Rows from block 9, named by matrix and row number. Rows with one number belong to one channel. Each number is 500 + 25 x the weight over the matrix's rms, rounded and kept within 0 to 999. All counts start at 0. Numbers have three digits each.
# convs0: first width-11 conv (model.blocks.9.convs.0.weight, 144x144x11), inputs 80-87, a 11 kernel for each
# convs1: second width-11 conv (model.blocks.9.convs.1.weight, 144x144x11, transposed), outputs 80-87, a 11 kernel for each
convs0.37:479465465474479471448441457482472514533543534512508502504544541510484493509511504505495501515529529465504505504481481494524530540554483523548543550576559533526529544515501510498497508497475447418422490493512527509475462474533566555500489509499495505496491491482466
convs0.38:498501499495481487492494482479464524497502483461513515476461498494496502512522516516491499518516484450475508528547554510464476501558532491502519479488496488475482485492460444469478472470499525524505481483499488463488520503474498513519510510525531529522501456480502
convs0.39:447474487485486506534520509481467494496500509530538531475468514529489500501495491489499521526500476458490491507503504506475475481475546542521542534512509531514492508470479478491510523535491470483493482449475487497506487458471513539498483489493503507512500488455457
convs0.40:523532546519504517508506493467454505485478476472503498488517524497489498500501498489497496497513515455471505494475504489501537518475492483500500479486494504515519507493503511508499497519534519483487515525528516471482533537511468424489480485493493513533529516491488
convs0.41:407443463460465463495522540528487556528536528491496488462470487482500491476475481475499503490490507506508501486503514511528526534546480476450452460472490494489466480535513500513501492498493484476450505501500525532527528521527517513479470459470483489503512528521526
convs0.42:521514512506497499519539538534553524504499504491493517516493468484504482467467479484482487498505511519528523506502495496501510515492470482485519510503482493487511519521490467463471497521531530531536508510504491473462488485507528505481497488492466462473502525538534
convs0.43:465478485481485493508524523520514493472459476503494484491501498488512515508522517490501509504481480456489494471469497528552528487430497499528551535515519509519518507530544515522526485490502507510490505538535485473516528500476481505484523530507512504512518521557553
convs0.44:488500521514514511488472472496507495490475466461493502500530523492498500502511506498492500501521514562566558497466496531528520537552470483504502463443459471485500498485470457464496510511529498487479500485512540540541523507511521515467457462487503537516493485502534
convs0.45:482492485479468482476494503498497491512545562531491492501513513504487497499482484504497500506503505505513519531539534525518516513529500511514491474485475467462481513502497492489482508522526516509509514497492507512511510514516519534516505500494492493492512524528526
convs0.46:508501490486502500495480489502505503474480493481488486495507501503522489491502513538510510516511512551552544528530517520499493474461488489491492497500487502481473491498504494495469452477456468506508497546534498482483484489512501500480477517532527517501490478477493
convs0.47:475496508502509518530509486476472497499506492517529494485482501512504503523512487495513496487503510495528537498473491505533539540533501466472498518522516512505506496469460492497489511535542537505489458495513471480488487484470449436542546550522512504505494489484472
convs0.48:513499497497488489476473460459474482468471484494510513491474485484539517509510520516514516510496495526526533532539523505518519501504507506507489505507510499495505499526525524510532524523517523522505508523527507506510506476495515517524534524520509495493494502519543
convs0.49:479477482491483482503528518518514512512507502521491522549509475511509505496498492502513504514532526519496511533498476492488448460515531535517513515478468469483493512539509499508506512508493514494481446415469518503477456501514499509489444468490497524535516519533510
convs0.50:528517511524531512498491503516512512538529499502530522502518500489497507500494506485472499516496496535503467473488506501504505485477515485478461472475498511507496485470459475487474478500519511513511445445483495510506515512519530501464451467488505504484474489505501
convs0.51:495498487482501517500501493493474489521523510499485472478456494525513535511489531522510502503502513486501516509531519489525508535532515513511500504497497499485488499483484511503509471507512500486488456431535494481522517497506537467462426482482493515510492515521498
convs0.52:513519521512503493481461471483472536520500486484517527494504518521530522517528506499511520516523544497489485493488488489504549544518495491478462452460505520505484469518511509500505502507507540554557456456489489483502512510526519479507502526548549529523523529511511
convs0.53:490492496493497500503484493500498495491479476491510515507505506523485503495511520518503511522544554500489494519501496501500500479469480484465486487488474471461439438463483501509503488471482484465456513476453451482507496487481492480522518510512514512508481496505493
convs0.54:506470470482499495484484486500500434446474471443476525515499475445523514511514550545541536525504490489489504536543525542536525547562483477487521542535522495490474469495508521496502481475473480485458530536503501510491455468474505524500490471477490466459456463478513
convs0.55:485468477466466470496523519505516502509495528529474474534522451490544529528511517509515491482478484558536520536534477462513517482473547554564543516496484473501517496443463467494496504535536514536577477544510461471536540484461460495517567564528512510517522498490487
convs0.56:496502515513509506528526522510500497511516511512499505515510492484501529536513489485487474495499496462442430489533517484477483487488509517513513490478506509512500461520516505504517506507501497500517540505505509521516488486507548559493479478480472471484496505516519
convs0.57:517508509529524519520526511489499488489475483510505494513521469486540529513513507517534523497500505544533504504509505505522540534501473490500521534525497487474480442500508473471476488503499494498518490498534528503512521501497502490467494512507487488492511506481462
convs0.58:451473489495501521508480473470464529543537529514494495497480451465515528529517514518521528530528505509513512510516537545538530518485445469480477495496492496507524556506518534555560558574580561547512510509510523529524518513491483495534529535555551558563563544552575
convs0.59:493491505505540523513490477500510476462474506509491519503474508533517497490485502499512509515527500479491511497469450485504492486463507504482475491498517512492500505527494497505486473499481489512498559590535484476484486498459503542529556504464477490510505508524534
convs0.60:524523517523493457447476484462451507489466495511510504518501500480525512493489490490480463478504477527521501519533550559522494476470507469459461473488504518540552572476493500500503519495485467493521516497472505493495542539470446472514494507512497450461497497511529
convs0.61:485478486487482481489505532533494498501507538534524501497522537521544560541512486502494494496513517492500489479485501508490537514478523538521543549559548529519522544520485497503493520542528527518496526519489480499524522560586564561485509510501506520525529521493463
convs0.62:548536533524515494480471481490508526503499489517526493471466463470481486497493502523531521529534528545514489450464518541530519508508481498497472482478503505508481456494489489494520522501476470467479457477494505512494503513512506520525520524524513502504499503509517
convs0.63:479474474474486496504517525520510488498502491483468463493543527489491485503516522519514502502482511461460468469484496470454469486480502526519478455462491505475435421505530538523506475482482501485463449497499479477495481493514521510463439440458516536551530513505488
convs0.64:491482487495510517511516510508487461465478477482469461477487495539554534531516512530521510507516537523492503517499481488494493480493444460486510525495486481492510523506505496487495515518498503499493497510493493512509492490489492506492487495497488491493526561552542
convs0.65:501515528523494473484489483474470501520520495474494519504510508526527515502490492511519531523501491472470499522526514505502494485477515521505485488517533544556527502476487496481486494485502516517525477480501535514462453469487493503480431441468498525531524521525517
convs0.66:514519517509495508513500508519524553539512490471451440518566519451510502517511513523510511528514511539546485463484497512520508509527497512522500522539528500520526515499504513485489494467476507503509463516534477494492458535562507447474508532519507500501528542501488
convs0.67:530519516515523515498493496504499481480497514507511513503508512517475476480474479474474479508517517492515512514501481477483474465456525511498518512508500496488479483516492493518535513515498484493476504504506518525529507494488488503480512496485500506505506507494503
convs0.68:526514493496507498499511517527544449461466494522500498500516516502481487502518519515499485481488479525539520517517513504487485498490512528509496498519526527507501507533537534513496511522526528510489499485471489477483479479492502496471463480485512519533531540530506
convs0.69:481472471467448437466503526518502548503509527518496489466492547542540529526518514496479476465473477511510506461434460471443420450457523512495505506507506491520490457499505538521486476464466474468453485510523516512506499507523513516508512506501511521516493505494488
convs0.70:440472479483485471469482491514531539524519517524508517510481466453492495491482489474470481493495483443461465458472483487501482452406540557547549534525518542564536523561549505496482463478502485500529525528490468493524518519545564541506518512510485466472482481488497
convs0.71:463472483497504503507510510503491517499496506513505488466474472460521507507493478464476486485477468516507509529527522534518491476447472486497508524533546549541525522533522514493489500504503492499493496480468466469470471462447463473532525525515507513513507499476479
convs0.72:477484485481482484481489473505507485471510519466483558557515520514488476470479496504480473503523529511471478495473490537520482492490544544520512547534505517504485500481491491507473474502459494514522499471477524513491485494529504519497496494482479476503492473477485
convs0.73:493485460444450486503516498488519480477484511497462459464468457432506497496496513500481474485511516564584547516471464462486546593533496513519503483478497489464475507539535532498491518492481511510505471466485481489489497492497492480508522526516509525526534510488503
convs0.74:438467490492479490508524514510492512502499488493496488507516501493472483489472458480474475482469483516518514512515540534503498498471510476463471482491472479489505492554529484488488492490510525505512483452473483474482491506511526497484472482490474459451460473487467
convs0.75:482502524504481479494515511514504521496482496490497516518493507491494492495471486488507495482490514497513562554530494478478465461474488512536541522496490491499513541511497496507494500508481480469458473483504516505470475497534518469502491490487481484492507513502491
convs0.76:501497483480506524517536552549547457490487474484501484478504527538461490486498520521514514534530505468449449459496525535514509487471451465470486508526512481501516529491492507509521523524515487515537450426441449463482465460512523542508504505488504530545545540546529
convs0.77:487496507499498525537530536538520497502521514489502520502493514528487486495479485490496500509528539508512523526512532525522499488474482501506493491484466457444451464509507495490493504510501501496504512496515548546532538518511502514512515514500471480498517521521501
convs0.78:507488488482480479474470477485480470490479490482478516496486494524543530521530520529531534526533520466489508513521528516495504522535511512483488500502490491509531526488483477497512515513511525537544493523517485489492464465465504525490506514498514536516495488503524
convs0.79:492486468479516519505489466451429504494507503490495502510516537486477470476485486493490488514536521479484469446447466491500508531539555544524506488501488484479470475485477488498500507484475466459458460481512518480470497521538531518481496541562547516511502488489495
convs0.80:496493496490508523522522520516508501504503518519512526546536516506510495494509511503504502491477487489511523514506525525541569575568515504505509506513519524501467456461457476482477471459477499531554465477458484529522511526521523525479481487503520512492495502503496
convs0.81:517499515520501477481498490486498529528535514494488474492482491486501510509507509481476495505484484502478471462460447453485509518532498503515512492484483491498491480468480479480485474465448451445445525519507524527504502505487476508499494472470486492516525509495516
convs0.82:535516502490500519522524541523500507522518511512515499506488483516494490496486494508523518513497480495513514512511519543529508510526498475463470485467481484467445449472469477469465461453456488483453483495492495492510506503514500488537532544544533524501495482495510
convs0.83:508494494495498539524491485479473476516528518513511461467496485531519497475468485509506491458461515510505506515494469496514497485515508509533507491499485491502483487469463441473491476463489515493499575425448500489495508489490477493565481463481491506485492504514534
convs0.84:475487497522526519520501483465454512487499523523493495500532537544490494511507522538550527522512513516523521523538525500479455479483530519532523498487508512490465501479485502500505515521539530519502543517555556496463491478473490461478514526540531516527535510483485
convs0.85:529529524516515506505492487487490517512507492496500512493478501515490494507505498501487485494507493539565584544529545547502491516520457465499518504472465483499497467499494494497511523528507496501508519500500490491490470457462484493564551532539536524506490486497487
convs0.86:535527507484487476481483499495481494505494502526508502525516486501501487485493526538523530518518528487503488494529541539528493509510478490487472504536545552544529524538534498503501505508502487487511495509520502492456471499474446454539534536508491466488548565541515
convs0.87:542554556541527517509504508503502494500501519535522517515489493484539547536518499512511505520522509506519530516500514510508528538514507482492503491480491480480489496466478473483485475492496512512530521509488504517503481436433520569565561539527532526517505490488489
convs0.88:509528541534526526503472457467466488498516534540504478464467481485509495491503518530524522535544539499517520525532527526512502514557508494483502526534536523523526541496486482492490498518535570579571504519526510503509505501497476465507518516539556562546510477451442
convs0.89:510504529544533536523523517508490461446448471491481471473481483504492481473483475483490487509529522520534531508516517515514501490501500520535537527516542561551507487475488508540547511496513536540557511505519525529526519512509516537505494497520508493488485470467488
convs0.90:510530534530517513527524499487459482517497438461486486488529520493543533542527517524507516523519483525529487449482521498459444488552537540528504488476450472503548539466448486516518539510492494497500542537533505499528526517510527515498512529510485485476469460488537
convs0.91:465472464479487488499518522513497493480506517531524497487514519504469459468473482470466477505510503514508497483486512526522526512500553552542525534550547532506514506541497484489510531536526504492509488458456465480486480471481476474486469482492512513517518505503500
convs0.92:523495471469494498494488494489466490475493523510527527490490513496520517507497508492486487506525535476507519526533533508496514521534531518511488458452477483477470479484487515498496536535513486470449490544518481504513448461513492468495508500478493500492487480470465
convs0.93:517522522517492472482503513492490510485479482490529530514483509494493502497493483471478501524523499495518507507555554516500512470461520536547563536529533543552526502487493481490520518492503528529517477471517538536487482485464475479460460475497524524508505506518510
convs0.94:526530536530513493488499507506504461450450478506506499488467448468486499492487488484496501508504514487485507522519516503516529515488498499511511505493467455454455477448454468476494501550559553546562505509511502483474463462454452456455483508516510520542539530524511
convs0.95:487499498506507507527534542509495504515505505483467452418435456431536547541529529523524537542536536516506496474466469483484480504517496490496505503487488484469480476495508528524531547527509498518507563549523522513524490486489477478503500483471474472483501495511513
convs0.96:479507506510512529527507486464455459481490504494495498506505502500503510509491486473468479482485463481515503517511492470486502492488533535536526522529551540524525514458457469476469468467451466487486517512492499501476453450458481500519514511494473463457449431441457
convs0.97:534520496479471478472477487512511465497549535495495522490461458466490473479483479500524516518519519441440471493513505494505490458458514522519518523533530505503507525469477480486497517508495503515522518519540525501516529518514532507491512507503490496522519500493481
convs0.98:505511499484471482524525509497484562563559540507520505475476481464522535519494515527518511519507500528539527498470464498490482489514566568560534523512506513507511511489494473448481519529514508484480523522484495532515481500510485464478475455460462461482493496499489
convs0.99:457469497487484481478485482497519494472451446467490483458467494542473474476501513548551552539530521479507525512505511514499491492484500510524511501494493490501527523520528498490491486485452469470473467483491497507498482470478490492500514524520525509493478479467489
convs0.100:459481493510499496497514498466462493500507522546546525487466481509470464471473494505523507508505478525478470499514518521484437446452492495506507499503484491467446457500482487490506519526516513531525487541547508471462466493506488508490539534537503477472479493502520
convs0.101:485488500479469492507504509511520525495495485482526535511457470495520557539509505521500478497508488484498514491498516516507513539521481478483507521519511523510495504520529540513459456488515507531532459454543558524495507485449508491488489520527506504523528537529562
convs0.102:496502501501512517538545531504489496520506522542549504508516513486509484467500531545525523532536535404458469474476443455471485521542469440458494525502453452469479495514480500553562517513490486484503514510516527521521499507509479477499497492504512504511480487493511
convs0.103:488482489488492482489484477497519459441435473508529516500480499527498488487495492493496501508494476471475503511487473468491487461453460484493494486473474491504518516503490484489505509503517519540550467497512506506495492481481510514491522530534544534510504503520532
convs0.104:562562545528527524506503518523525483471493497484504507487465470485518503499482487504499481488492506554538513493481488502524536516481483472460461470474490492488478466491501525534518512513510526533536491470469484477480487499491497517517500487499507510507499493508523
convs0.105:492478485502496503503502498500512528512513522511503493485480461485505490488492500493492497513501513473480496499497488462463455431465556580585552533523512508512490493502509519507504491478471464487488500502488491492501517520494488481492506499523547531499481483504535
convs0.106:460461452459469479484473466465469475483506501498508513543547539550534531529512529529517501506487495438448483488487485505504522498469548562549543570589565525491498518537524540521507514493498512516534472480490489498486466469468446443473480474469471476475480502508506
convs0.107:501503501503530527514511507496492502518503483499502522546547533543517513496501522545529495476483470496518504506509500509520497510552531500468455457460474483501505524488474477498502504502489497508500460433457484500487488515509487487485475488499510517507512512498491
convs0.108:471469477480498510512503509491492461473520522497493510536534501492484481485500518527532544545513500518533542549559518453457493475455502495520525517518528541530505484477469483507546550546521500496525471479488480503527517497499520536478496493490514549561535495482484
convs0.109:475459472487492500518540535532528522517512504498491491507499482522515510518521508509512498468449446521513535551534494475505525515520485494505502512515560576596577546514562582572535517492501505500526523499509521500486473478484485478487456436444485515518507520516492
convs0.110:480490502507509503478473471465460508490516519509481470481513543537498497497496482483481486485501492523537522504496480491472483506501516516541515488493508497488491500472449441471488475468496511518498490486498541496457468486497504507508502506509485471487500478481490
convs1.37:485490502515511516516523521530521483478460480500495492493491490485503495487463453461478494485492508459460463479505536547537528486484492504515516467443448470455468458512506502495500497515527538525509490475477477500509511491491515521528501485502511526513493513533513
convs1.38:486511486473482492526551523470453486461512533507539497459487501490503499516505472466509476460465464516552495463469471484488493501503494489488504505505520542529509530448498500519541501472513549489508510506457480496508538560550466501530500424465526517486525551493462
convs1.39:475502507489502516473441465501515511519529522544553528525535487445502433433446456480499490477494505461493514528535518508515529514515511477483484460457508539515479453467462478500519515524530519518528451501512513473470504519515542519512427448495499468424472499517541
convs1.40:495486482483492511497476468494501516502509513510519498497569603559511507519507491511507507517541507458434442492483456467487511479474564552530522495483499524521550512492517486491519546543508481484500530507460476512532521449405496630472507537561547500495500476477554
convs1.41:471480478498519513515508506523539494504519514519495496489483481465525486476489510521527532525523529514522527526543546519510523522515498499515538533526503486493493490529526551538512512500494497497495460466483501504483464476476502530489494503503490479502513527532523
convs1.42:526507502502512505504516517530526506518511503482468456455510528530524506502515520494474462454446460481490505508485466446461476472475477477482489472459460482494490487515505482461475475487468473469444500512516524515508519527524531520515476453469479486484479490490496
convs1.43:449440460491484457462502529515516496478472497503478485506519502484504539543546530526509498513525538485482496501477453470474483494492467449477525537527517507492503518480476473489491480458448444411413499501499504505515524509488468464540527507497513514508507487509508
convs1.44:513507500503498502526531556602590535508493473450454491490503507528462466477504519504516531531523523506517524532530517515502485487491560525493489508531532515522521531500486502507513502496502495479487486496493487496507492479487523576443483495489481493522517507490517
convs1.45:490489499502506516513506491499525495491484476485513512509511501493504517511504509508498481464470457493513489457468490503493480466461501494494490501511515514504500514475467459451466470490491483487497491492488505514514523514502501494490484473492505504513523504492494
convs1.46:491477489491500499503489479487483509517515477473451474490522534525523498477503549572567517508521516566503480493492491502517513507508543540545516499494492499519530539490489468449449463508510485497525488486497528574575544489453453458505504480493438467524523485495530
convs1.47:528506487492504500490481480452448494503522522503503496508550540497495503519514496520542516504502490474480505509496488475488490484501487500531525513504493491513526525469485483473464457439452482492491481496495494507494480472467478484522515494482481515522517490487511
convs1.48:541528504499493488486498514528539512503494490492513516512519507504484476466482495499503497481476486496490486483502514529530524519513495515531529506480480489483487494517509495470467470472476480476478467491508515513513506494487494499461464476479477492485486512520522
convs1.49:447462480489481476514519502482493487499501498487483512469443476509548496490468455490525528512529535569549505467456469475479485478455475480488508483463490522542532512520483487490482492488490525536510457461467466530540526513503502467504431464506488513500509496478478
convs1.50:460494525523517549523475476464442510527524487513531462424482535493523463493528513504532528546525495494537538523496480442489525508482523486505534506478506533550540515433439459494519534532513525497502469395385456499521519466449472493529433452525519506476486512485510
convs1.51:447453502516512501493496505478453452545525520552529455465561508455488465539547458475509472494506484446500529513496521513519539486516471466496505470471477471461496493474482489516518501494507513492501486442421480518464442435458492483460449422494501549508482486448557
convs1.52:499509512480460474482472452466483499513501501487494502528547524497516540512523518484502520544552543467478498505489474493492467463454480514517502488472458484498487493502491467456441453472501525533527531503504529517481466466489501496560535492519526507474450462498504
convs1.53:479483484474477492502512509496500510514481483479490491496491495490529528528535542521520521525539530489482484488485496508517516505500522530540547549553545526516510507506500479472470475482482457452457493488486492491508519525508480489503506504509526526522521511503476
convs1.54:531539550557548523521524530531543499496488491498494496488489490497486490495515514535528518522555565531520509522528529528522517506492500519527523532538534527519498488505497491484467484494499517523526498485474466482506508497483482479478496491492495507526535534513503
convs1.55:510504501515526525523503500504510500524515491525526500567532495498493481484490488480480455457451455506490504501486490502510519534520501505466457461461464474503507481489485488504510528509491497511477492512494502520516487467492497506491519523494454474478433460472474
convs1.56:483487498490482500540546510477469518510476482471478497501518557582482506503492495480483512547548526503512521528538499476467493533539498515514496472463485527561576533474485481467440454468492514513514508500512502484463473477506514481458462483486515518516520513507519
convs1.57:510511517498483467464466471479483508521512513527529526517521517531568558533505504536521516502470449533520515513540551543524502491485467462450443443468453470490490476525504511522508497488495490486480491500503515521511494473442445484520527506503510501470449480507524
convs1.58:509517512508519512516504509522532480472467477496488484498497498508474490487489484477480483487493496503505506497505516521532526512494456444440456462502544548536522513526511510507486477476471467474488491496500501492473488494499487481521502486487471476488497503516526
convs1.59:521501489492492490513514519557550502449510494459487470453529563539506500526536513516522483463534505448436462490512527502499522492450541505456475482486495486498532572456453462450464476503548531495461427533520484486510530529500483522473529555557513477512485467455496
convs1.60:517525516504508487471486502514500547547528508512517505488477494506480492485467461463461453464475481499483463510558573568545528507505481480492509501510513497497510493473507508503491500518528533536523482497532540526528520495492490487492492491499496471477467438467493
convs1.61:506492489487465460477463455475497495516483467477499513496495477489523515534526522503498516532559545476479500498475469485500500502500463477506518518506511492500502497520521535553535527515537536511502461449482500486481507543515487489522515499486460469489484451464488
convs1.62:540538536527526520508491489484473511503513518526515503506506507514487501507490476483473475465478492493499499494485467464454472481494515521519519522532533526479451455478498483471464468471478482503506497502495492483486494493486481488503502496496498480457464496530542
convs1.63:478491492500501510520530524513506493496491498503504495484508537516502491468471492517525513527507497540541525514486485495514527543549491493513526510496501520532548549495485505509511507511522507483466494481491501503489480478476472501518495478485501507504472481507505
convs1.64:491514530531522502490482450448464509506506514520489476491525541531535520505489485493484479476457434492483465458448457467482475478478496476451452475481471464466486490499499500497501507498491488491511462472473484514532520513514530540510512517493480492496474472468459
convs1.65:527519508510496484490502478468482507505486494490481495514510497499501514525525516505491495490487476502491494482497500498490490465441500505484478489508523523499484482495513516500488492490468481510514498496491506499501485483519532551494495478473474487509518502486475
convs1.66:481461468489457415429493510525519509502505527464440470490512572556467490500491511524547523521505511465462494505499498486492534569553467452462482520524515494509502459526515501497528590537479491505466517514478483512534492429458495541477520536500505566537494493529509
convs1.67:479473483503503499502499487491484492496525517506518533542520480466530528511517515527524512509528523508510513530544549543551530523514499508518519516525504496486488485499503499480476492490484478493508504487472475489485490484491504495535529491482476482483503509508509
convs1.68:468515555538515513517507493495499523523512498496516503473456485497487499497483494487479458475491511519533530505499492482468447457450492495487470479483486482457430423552521506505498495496499491474487507513557566546555554550522525524464464488525504484462453470481498
convs1.69:526520512503506508510517516511503479498503486483500489487508523521523520533529499492514537543512501480462443444454456464492518516500477476490504499512521504506527531488492514498503498511524523516513467483484499504506503515512505491528505486488502517541538497496523
convs1.70:425439458463477509533512501499502505512530518471456475486481508534489477473483513516517522524505498541528518519503502502476456454468530496462475490496512520517520495536534524512512511525506497492468424427452464477502491478481504508507505517488466470469467457480483
convs1.71:520521521516522529528537541541525529510513512513507484474472489494513508502504505519525538540539532448462479483499493506503505501488510503514524518517505495491478464493485488497515521525529527525513525525523520522506508520519501496473461450461483499513497503507503
convs1.72:471486491482486483495481462440488497488508504464400450504559522491427429435453457473505484492505473502503488486461478520549510458465495509542520454444482506500479502526514497500509506518516494501529513491500486491524504506504506524483463533584510451448522482443476
convs1.73:494486490508511497505512505504513538532513505490502512517540558538485472486507519500487495491516490487511525533519500502511518517522506498500488486502526521509509479509506496493503504512538545514471524515509519524510493502522514529506511487488499481461474505519532
convs1.74:503504503505496472455488532567572515506481459487502489489494492486516510525530531506489499510531493523504512490473493505502505498488488489485487501540551510464469481558543524508519524498463441448446506497500505510513537531529504513460472485502502510513483494516525
convs1.75:497482467462462458464481492509499498506505502505488495520537525495494528555572582572557533514508516505509536525519523539511503500503494507529537556552526505499502506480475471487501508505488499494494468474489492494483497525564542516520492485492500496503503503511534
convs1.76:464489507486479483500518523503511494532508467485485497495510533488509478464455495546546530541543524506501494511529522498486490484505477466492516516534544567547544534516522506485499512518518507509498471458468505539524513501503512519467497490486472494486480488506530
convs1.77:497478475483490477468483500510504505520508489503522530518518508487516518512511511521519506496493489484483479478474469472470476495523500502509510518520529517490491471506507500493491503501509520527514486502503503496484481482494507510496497493509503499493495485485506
convs1.78:503505508500504507506497503507489495495493504513505513520523513529485490492498498482474480493514512497519513499496501508514503503512486482480475482489484492504511501501486479498504504502489493492499493498508508506501506503478467480506497473458462479504506505504517
convs1.79:481489512517517524527527517503484510511496489517512493516565559511530522518509495494499468467488494514505518504508516528554546515499504509516517512514507482489509519523533534518532519488468471475467481444445469512525501466464495501468464458500532501487471480516537
convs1.80:496487487514525525522523522514527488482478477484484485474479477503516512495471464447475496510508491468471477490504506514528537536543486492513540539528502489487496511490502507504492484484483487507523527504505510519507499491505497498505502496507496485493504508510501
convs1.81:523524521507515528508504497479464513512527513492480481502503487466500489495486489503506504509511500504493485468465478506518520530533495496518524539542535529509527519510536550554537518500483478470465526536534532546522486456485509520500511506492471476473485509523532
convs1.82:465471472482496492502496500495491520517496489490474470473486489487482492513515522530540533531502475458471453450454471487495506506509534566561519479467479490505504506509490486492473467479491491488484486498506518503513512494469473487517501491502505509506495475458473
convs1.83:477501512503494481457479476440438543507479512514479496513470473510480496511476487515495505510506500507500485491515541543518521534562484495484473502521521525516515511480490483501498475472479507524505451486493483490496503517559539469479507519491465474512523525523491
convs1.84:495502498469465472469461464456458495526513518512493513501494489501518524522500482495501498495498496475465468471467472478478476459477499492495521540546534535502490483556540512493483478492491485489517506495504518507496507499494480470493481469479495480480481489475481
convs1.85:514522508496491491482468468478480489496504498502503505516520507493489481486490493489495505511508500507499503512510502513522527528522501504499500495506515513510509504498494496494486476475471473481475487493502507502504513511511505486492496502493495487497498501498492
convs1.86:510504500483487490497521515507497476505498498500493491504502504502518520519520521510506517518498497473465483498491490482482474484492503523540528515527532516516496488513495488481480484483473486487485504504491508517512495493502502498492485490501502509510486488476472
convs1.87:517516533514500491476463468470478486500502481517533502507499484489485502503502493484476470497524515483456455472451434436455471498516497494470457482503505495508521490472460451442447453463481506496479515528553541505480496514492452433498522525504487511524509505465446
convs1.88:504506529521515507503517519525539470483496495479482486483486476483492526541527517508516516511511508506507519509508503502509509504505510519528515496487486478469455454494491501504497495488492483487493493494506501493482477477489507511520541550541531524523506516517505
convs1.89:491492491483487477466460462471491513507496502520526506503517534534457464472507520536526505499490479471475476488507513515502499492498479473484499523522522524508500492531539526509514530533518509502505472502515520528530523499491521533459472490494488471454452462479496
convs1.90:499503525502485490501511523525514509504501489481481478492522536501483478515529533541516524530514530488495510510492483485455475491488487502521514522502473475447430434519502494487498500501512515489467534547498459485517489486505497501505525506506527543499448495546507
convs1.91:537515500484488482491494507488490494491494487496502484461466497515505495491492509515500485476491486476466466483512517518506495488494502498491480490495505502492503479529536525505487488481481487477476504507513511510512502488498510539514524531520504498496475471482507
convs1.92:568547534542515518530492462463460464444444464479507557495399402505540500458494494468450478486488491535493480512519496506507532549560529535511508524583562511491484492508536535517474472477480486476474517538509479476487480508501532502502526543490437504570548511496476
convs1.93:491508512520495474477475500519515477494482476493520480478486519493489473478490477479516522511515519487504509512529490457474485476464515491486485481492521515504494477492489466467472477472478485499505517489485508505505524525518529536523512489507559522480495501468450
convs1.94:534532523527544539532523500508524509511507513518519529525516478443483478452451469492502525539531523466481504513507487476483480469470546511479461458473498531543519490501508506489479499527551553528510512534538530528509497483491505507451446463483476495505501507549559
convs1.95:508516517522505491491502507514512496486485491494501499476465473473498483473480500512541558554550541509512510519525539545529532514476533542551528524518520511514513510527518509503497487480468475485492501500501501489497493493494509515508504512519518512508508511501489
convs1.96:445452482504510506499504507508496499497508517500515540532519503507490488479473475484489492496490491483474474468458469493506493481486489476480489499503500490501502499506501498497492498502508524519527504499506517508506495474461454451499513516527540535532538549536523
convs1.97:494465471483495507519513492498521518528514510535554515479472452459507541551541534508475456479521556502498486487470456473515555574563487483473466439424401393458517507532531514502528540534513517533551480465479494511528497467487499481505517488481458474503513474471492
convs1.98:500508509505504488474471457442458497491506530525510507507490480489452477479484505525499474452461479514505512507498475480479492514507497482484494505496494495494497485536534540548562562546543528516497515516512503514510493475478505564507502497493510501511526525513512
convs1.99:494483474477494507512509517524515483497501510505503492503503489479529525513510512523535530521502487474453462483507529539545543538533543555546524521518520528523530510488490491511516521515499510534550477462464481487492496498498516518507513506517506503508490489496506
convs1.100:451466475467477503501467456459472448473510506506524502449481536528455472509536521494491495489512523516505504517508506504496512500475474471471480485472485508519523528471456472485489486507508491496508516494473461499533543521497471497517516512530526523505471449430410
convs1.101:459449481491492508511514504512505496512486483500494466481494467473493501478469483495481483472477498498484507529500466493497491505496435478481463446459465497515501500508520508500512490470450462491495509517493483492508486478499473452535519482453467467504466463523492
convs1.102:489478493498502486474472494506498486537522494491516516504500479460511510516494483485485477475484492472472476486486480482490495493517498486486464456482489489486496506499489485486490497497500489491488496497484487509506476459470479497511530544521476495505496494501504
convs1.103:514504510509498479499520541549533489477504514495480487531548543514550531519513511494495497521538565465491506514502513510496499506515492475457477500545559556554534501526537526505490496501501518504509472485494508538530505470482508523499518505487483484494512512501499
convs1.104:503507502495490497494492480483498524527522503514520502482479487502518522527530514497486469483492489474497498505518511493489490485468453479508517527521510486483484489481492496497519516514521519500494488490489467478483497498496500513485502508516510549558552542537533
convs1.105:511494474475476483480495495507512489507510520516512505496484477463482479492512525525513500499497511468471468468456467467462468467465512482469472471507530537526516503539547522497474455447442448449461541556543512518507521520533499501535512500498502489474493511513506
convs1.106:451475486481472467484488497492494487480478482492479472485496498517496500496498506517519511515526513485497497483473467484493487483470467468481476474483495495486462433505497480470479475447448471470457502521522550552525503482477487510494494500495518548531507509509498
convs1.107:512520527502495508512485497500506519544532472513506463452484487496494487489464467486515517500486469508507483472464477488508530553584506503483487494511508488489498526500500496499504524531531510497497478480465465484489513518523526511531502496509493509503500490489490
convs1.108:490478460469461457479488488498501471492490474469491503510524492474518508506500477492508499457433436511522514502486471487501486459481490495491474467464493484496502489463494505522504472467471481475443474470478494505493504554582569556510519502503493492493488504500499
convs1.109:505524516504490470482500501506498497486483492478477482487487495510545524499494506522527515494473480519517504501506516515516527517492505523520500503508522523528534535507508507495481481484476491507509501471464488498493485488493501504515516497506490484482479481477482
convs1.110:492495493486465459447457476496489500506516502506490517526520524528472476471474480471494512509509505545561516481453454472482480473481497496492504499519536514501506509500502516505488480496497472451465458469483483461474497499503529537530516495498488490499496508499483